A small self-supervised image encoder, trained from scratch: 32-pixel images, arch inception.
Rows from block 7 of a small self-supervised image encoder, named by matrix and row number. Each number is 50 + 12 x the weight over its row's rms, rounded and kept within 0 to 99. All counts start at 0. After the name is the row's rms in percent of the matrix's.
Before each channel's rows are labels from the 100 images, of 14976, where the channel reaches its highest value: "responds to" is what is common among them; "peak on" is the class under the peak. Only what is clearly more common there than usual is listed. The data: seven-segment displays showing three digits. In brackets: how many of the 100.
# r30: branch 2 reduce pointwise conv (model.blocks.7.r3.0.weight, 120x480x1x1), inputs 288-383

responds to: dark on pale (100)
peak on: screen (92)
r30.64 106:41 50 24 78 50 35 50 50 50 50 42 96 50 50 34 50 50 50 50 50 37 50 50 66 28 23 50 50 26 76 33 50 50 50 50 38 33 50 50 50 50 50 50 59 50 50 67 56 50 12 50 50 50 18 76 50 50 50 50 50 50 50 50 62 50 76 50 50 50 33 50 50 50 50 50 50 50 50 50 50 44 50 63 50 50 50 50 50 50 50 50 50 24 50 50 50

responds to: dark on pale (100)
peak on: screen (92)
r30.83 108:50 50 30 72 50 69 50 50 50 50 37 50 50 50 50 50 50 71 31 50 21 50 24 50 50 71 50 50 50 20 50 50 50 50 29 50 99 27 27 50 50 50 33 50 50 27 50 51 36 50 37 50 50 50 21 50 50 91 50 50 41 50 59 50 21 31 50 50 50 40 39 50 17 33 50 67 50 66 61 35 50 50 61 76 50 50 50 50 50 50 50 50 50 50 50 50

responds to: dark on pale (95)
peak on: screen (93)
r30.71 100:50 50 48 50 75 83 50 50 50 57 50 50 50 50 50 50 50 67 26 50 33 50 50 50 50 70 50 50 50 50 11 50 67 50 68 23 75 50 50 50 50 50 70 50 50 50 50 50 50 50 30 50 50 69 50 37 50 50 50 50 29 50 50 69 50 50 50 50 50 50 41 29 50 04 62 50 68 50 40 50 50 50 50 50 50 68 71 60 75 50 50 50 50 50 50 31

responds to: green glow (100)
peak on: screen (93)
r30.58 101:50 50 50 50 50 50 50 50 36 50 50 50 81 41 50 50 23 50 50 60 45 50 50 50 70 35 50 50 50 50 50 21 50 50 23 50 50 50 50 50 42 50 67 50 50 50 50 50 50 50 50 50 50 50 50 31 50 50 50 50 50 50 50 50 50 31 50 78 50 50 77 50 50 50 50 34 50 50 67 50 50 50 50 38 50 50 35 50 69 68 50 35 14 50 50 50

responds to: dark on pale (100)
peak on: screen (96)
r30.42 111:50 50 50 79 79 25 50 70 50 28 50 59 50 50 77 50 50 80 50 50 50 64 50 50 50 50 50 50 58 50 50 71 50 50 62 50 78 50 50 50 50 60 50 25 50 32 81 30 50 50 72 50 50 50 50 50 50 67 50 50 50 50 50 50 50 50 50 50 50 50 50 50 50 50 50 50 50 50 50 50 50 50 50 50 37 70 50 50 50 33 34 50 63 50 50 50

responds to: white glow (92)
peak on: screen (94)
r30.13 094:27 50 50 30 66 50 50 50 24 50 50 50 50 50 50 50 29 50 50 50 81 81 50 75 50 50 50 75 50 50 50 50 50 21 50 50 50 78 50 50 50 34 62 50 50 50 50 81 32 50 33 65 50 75 50 26 50 71 23 50 50 50 50 50 41 22 50 50 50 50 50 50 50 50 50 50 26 50 50 50 50 50 50 50 50 50 50 50 50 50 50 50 50 50 50 83

responds to: amber glow (85)
peak on: screen (92)
r30.55 089:50 50 50 45 50 50 50 50 50 50 50 70 50 50 66 50 50 50 50 50 50 50 50 74 80 50 70 50 50 50 50 50 50 50 50 66 50 50 50 50 50 50 50 50 50 31 50 50 50 31 50 50 50 50 34 50 50 50 70 72 50 50 50 39 50 50 50 41 50 50 50 50 50 50 50 73 31 32 63 50 50 50 50 50 50 50 50 50 50 50 23 50 37 50 50 50

responds to: amber glow (51)
peak on: screen (97)
r30.8 103:50 50 50 50 50 50 50 50 50 50 50 50 50 50 50 50 50 41 30 50 64 50 50 50 34 69 59 50 50 49 36 09 50 67 50 50 50 50 50 30 50 50 50 21 50 50 50 30 50 50 83 26 50 84 63 50 50 50 50 41 50 50 50 50 69 50 50 33 58 50 50 50 87 50 69 50 14 50 50 50 50 50 50 64 50 50 60 50 73 68 40 50 50 50 50 50

responds to: dark on pale (73)
peak on: screen (71)
r30.96 107:70 50 50 73 67 62 50 90 50 36 50 79 50 50 50 50 50 50 50 50 33 50 50 50 50 70 50 50 50 50 50 50 50 50 68 50 50 50 50 50 50 39 50 50 50 47 50 36 50 50 50 50 50 50 50 59 50 50 40 66 47 63 66 38 50 50 50 50 59 50 50 50 25 50 50 50 50 50 50 50 72 50 50 50 50 50 50 27 50 50 50 50 50 50 50 71

responds to: white glow (62); first digit: 4 (27)
peak on: surround (99)
r30.20 099:50 50 70 50 50 50 50 50 18 50 76 50 50 50 50 50 11 29 50 50 50 50 50 50 50 61 50 50 50 50 50 50 50 31 50 50 50 50 28 50 50 61 51 50 50 50 50 74 55 95 31 38 50 50 50 27 40 50 50 50 50 50 50 50 50 50 50 50 50 50 69 50 50 50 50 50 50 24 50 50 72 79 50 50 50 50 50 36 50 25 50 50 35 50 50 61

responds to: dark on pale (100)
peak on: screen (85)
r30.49 099:26 50 50 86 50 50 50 50 50 50 58 50 50 43 77 50 50 71 50 35 50 50 50 50 50 50 78 81 39 50 43 50 50 27 50 50 24 50 50 50 50 50 77 17 69 29 88 69 50 50 65 38 50 50 50 50 30 50 24 50 50 37 50 50 75 36 62 50 41 50 50 30 50 36 95 62 50 50 33 35 59 50 50 50 50 50 50 81 50 50 50 50 50 50 50 50

responds to: white glow (48); green glow (45)
peak on: screen (93)
r30.63 096:50 50 50 50 50 63 50 59 50 19 26 50 50 50 50 37 50 50 50 29 50 50 50 71 50 50 70 61 88 50 50 50 50 30 50 50 50 50 31 20 50 50 50 50 50 50 69 50 50 50 50 34 50 50 60 36 50 25 50 50 50 32 30 50 50 50 50 50 66 50 50 64 50 50 50 25 50 50 50 50 50 50 50 50 50 68 68 50 50 50 50 50 50 50 50 50

responds to: dark on pale (97)
peak on: screen (89)
r30.41 111:16 31 20 50 38 50 50 20 31 50 50 72 50 50 50 50 50 50 40 50 50 50 50 40 61 50 35 50 16 50 33 50 50 50 32 50 50 50 50 50 50 37 33 50 50 50 33 78 50 50 50 07 50 50 35 24 50 50 50 84 50 50 50 22 50 50 76 50 50 29 50 50 50 31 50 50 50 50 50 50 50 50 50 77 50 50 60 28 40 94 50 62 26 46 50 50

responds to: amber glow (78)
peak on: screen (93)
r30.34 104:50 36 50 63 35 73 50 71 41 40 21 50 83 50 50 24 50 50 61 50 40 77 50 50 50 50 19 50 50 50 50 50 50 50 24 36 50 70 17 77 50 50 50 11 50 50 96 77 50 50 50 50 26 50 50 50 50 50 50 35 50 39 50 50 50 50 50 50 30 59 50 17 50 50 50 33 50 63 50 50 50 50 50 50 50 69 50 50 50 50 33 50 50 42 50 50

responds to: dark on pale (49)
peak on: screen (76)
r30.18 103:50 35 50 29 50 65 50 50 50 50 50 50 50 62 50 50 50 50 50 50 50 32 50 10 50 65 22 50 50 50 50 50 50 50 19 50 50 57 50 50 50 29 50 38 50 50 50 77 50 62 26 40 50 50 22 50 50 50 50 86 46 75 50 50 61 23 50 50 62 50 35 50 50 50 50 50 32 50 50 65 50 40 29 50 73 21 50 50 50 67 50 50 50 50 50 50

responds to: red glow (96)
peak on: screen (94)
r30.50 109:50 50 50 69 50 81 50 77 66 21 50 69 71 50 37 50 78 50 50 41 50 50 50 91 68 50 50 95 50 31 50 50 50 50 50 50 50 28 23 80 67 50 50 32 50 50 89 50 50 50 50 50 30 50 38 50 50 50 50 50 50 58 50 50 34 50 50 50 45 50 18 40 50 50 69 50 50 50 50 06 50 42 69 50 50 18 50 50 80 22 50 50 50 50 50 29

responds to: dark on pale (44)
peak on: surround (100)
r30.99 102:71 50 62 50 26 50 50 50 50 50 50 50 83 81 50 50 50 50 29 18 30 79 50 50 28 50 50 50 50 40 74 50 72 50 50 32 50 50 33 50 94 50 39 11 50 50 71 50 67 50 50 50 34 50 50 22 50 50 50 50 80 35 50 50 50 64 50 25 50 50 30 50 24 19 50 50 50 50 50 50 50 50 50 50 50 50 50 50 50 28 50 50 50 50 50 29

responds to: red glow (36)
peak on: surround (100)
r30.81 101:30 50 50 65 77 50 50 75 50 50 50 50 50 50 50 50 50 50 50 50 40 38 50 50 50 44 78 46 50 50 50 50 67 50 50 35 65 50 50 70 74 50 50 50 50 30 50 50 68 50 58 50 25 50 45 50 50 50 50 50 61 50 63 50 19 50 50 50 50 50 50 50 65 50 50 16 50 34 22 25 50 27 50 50 28 37 50 50 62 50 50 50 50 82 50 32

responds to: blue glow (50); white glow (38)
peak on: screen (97)
r30.48 091:50 21 50 18 50 50 50 50 50 47 50 50 50 50 50 79 50 50 50 72 50 50 50 73 50 50 50 50 44 50 50 50 50 50 58 50 50 63 50 23 50 50 67 50 50 50 68 50 36 50 64 50 50 50 50 50 50 50 50 50 50 50 50 70 37 50 50 67 50 50 50 50 50 50 50 31 81 25 50 50 50 50 63 50 50 50 38 50 50 50 50 50 50 30 50 66

responds to: red glow (74)
peak on: screen (83)
r30.11 098:50 50 79 50 17 50 50 71 50 50 50 50 50 37 50 50 50 50 50 50 50 50 64 34 50 50 50 74 50 50 50 50 50 50 16 50 27 50 50 50 50 50 81 50 76 62 50 63 50 50 50 50 50 50 50 50 50 50 50 66 50 50 62 50 50 50 50 50 33 61 50 50 50 30 50 37 50 81 60 50 50 50 68 34 50 69 50 50 50 50 15 32 33 50 50 50

responds to: red glow (46); amber glow (42)
peak on: screen (93)
r30.93 093:50 50 50 50 50 50 50 08 26 31 40 42 50 50 50 50 50 50 50 50 31 69 50 75 50 50 50 50 55 50 50 50 50 50 50 50 34 50 50 50 50 50 50 50 82 50 50 50 50 32 50 78 50 43 50 21 50 50 50 50 50 22 50 20 50 50 50 50 50 30 50 30 50 26 50 27 63 31 50 50 50 50 50 29 34 65 50 50 50 50 50 50 43 50 50 50

responds to: amber glow (46)
peak on: screen (95)
r30.38 109:50 50 50 81 50 50 50 50 17 50 50 50 50 40 72 35 50 50 50 42 50 50 50 23 50 23 50 50 50 27 50 50 50 50 50 50 20 65 50 50 50 50 50 53 50 50 50 86 22 50 50 50 41 85 50 50 68 50 50 50 44 25 33 40 50 50 50 50 50 50 50 43 50 50 72 50 63 19 50 50 50 34 50 50 50 63 50 17 24 50 50 50 36 50 50 78

responds to: dark on pale (65)
peak on: screen (94)
r30.88 100:50 31 50 50 44 50 50 50 50 39 50 64 50 50 50 50 50 19 50 50 50 50 50 50 50 26 50 50 75 50 50 50 50 32 50 36 50 15 50 50 50 57 29 50 50 50 50 50 50 63 50 50 50 50 50 50 50 50 50 50 50 50 50 50 50 50 50 50 31 50 50 50 35 50 25 50 50 23 24 50 50 50 50 50 50 50 50 50 50 50 33 50 50 50 50 50

responds to: red glow (44)
peak on: screen (88)
r30.28 110:50 50 50 50 50 41 22 50 50 50 68 50 50 50 73 50 50 50 50 50 50 50 50 56 50 82 50 50 50 50 50 50 64 63 50 36 52 41 50 31 50 50 50 50 50 70 65 70 28 50 36 50 50 50 35 50 50 50 50 50 50 50 50 32 50 50 50 38 32 50 65 33 50 25 50 50 41 58 50 50 50 50 50 54 50 50 66 50 22 83 50 50 39 50 63 50

responds to: dark on pale (56)
peak on: screen (74)
r30.107 098:27 50 50 87 24 50 50 50 50 77 75 62 37 50 50 50 67 50 50 63 50 50 50 50 50 50 50 50 55 50 50 50 50 50 50 34 50 21 50 50 50 27 50 50 34 50 50 50 50 50 50 50 64 50 23 50 26 50 50 81 50 50 50 50 24 25 68 20 50 50 50 50 50 30 50 75 50 84 50 50 50 50 77 50 50 50 50 50 50 50 50 50 50 50 29 50

responds to: dark on pale (97)
peak on: screen (90)
r30.75 097:50 19 50 90 50 50 35 79 50 50 50 50 65 50 50 50 50 50 50 43 32 62 50 72 50 50 50 66 72 50 50 50 50 50 50 75 50 50 50 73 50 69 23 50 50 42 50 37 50 50 50 36 50 50 90 27 50 25 46 50 35 50 50 50 50 34 50 50 28 50 50 50 50 50 81 33 50 50 50 50 50 50 50 50 50 50 63 50 50 35 34 50 50 50 11 50

responds to: blue glow (63)
peak on: screen (97)
r30.95 115:50 50 34 50 50 11 50 50 56 44 50 36 83 50 50 50 34 50 68 50 66 50 42 50 86 50 32 50 50 50 50 34 50 50 56 50 50 50 50 50 50 73 50 50 50 50 50 50 69 50 46 50 50 50 77 50 25 73 83 50 64 62 50 50 71 50 50 66 50 36 70 50 50 50 50 63 61 50 43 62 34 57 50 28 50 50 50 50 50 40 50 23 50 50 32 27

responds to: green glow (100)
peak on: screen (86)
r30.76 103:50 50 33 50 50 50 50 50 50 50 73 69 71 50 50 50 50 50 50 34 50 76 50 50 50 50 40 50 75 50 50 50 50 50 50 50 50 50 50 50 50 50 50 50 50 50 73 50 50 50 50 50 50 50 50 50 50 50 30 50 22 50 50 50 50 50 50 50 24 50 50 28 50 59 85 70 38 69 50 50 50 50 50 50 50 50 50 50 50 50 50 36 50 65 50 53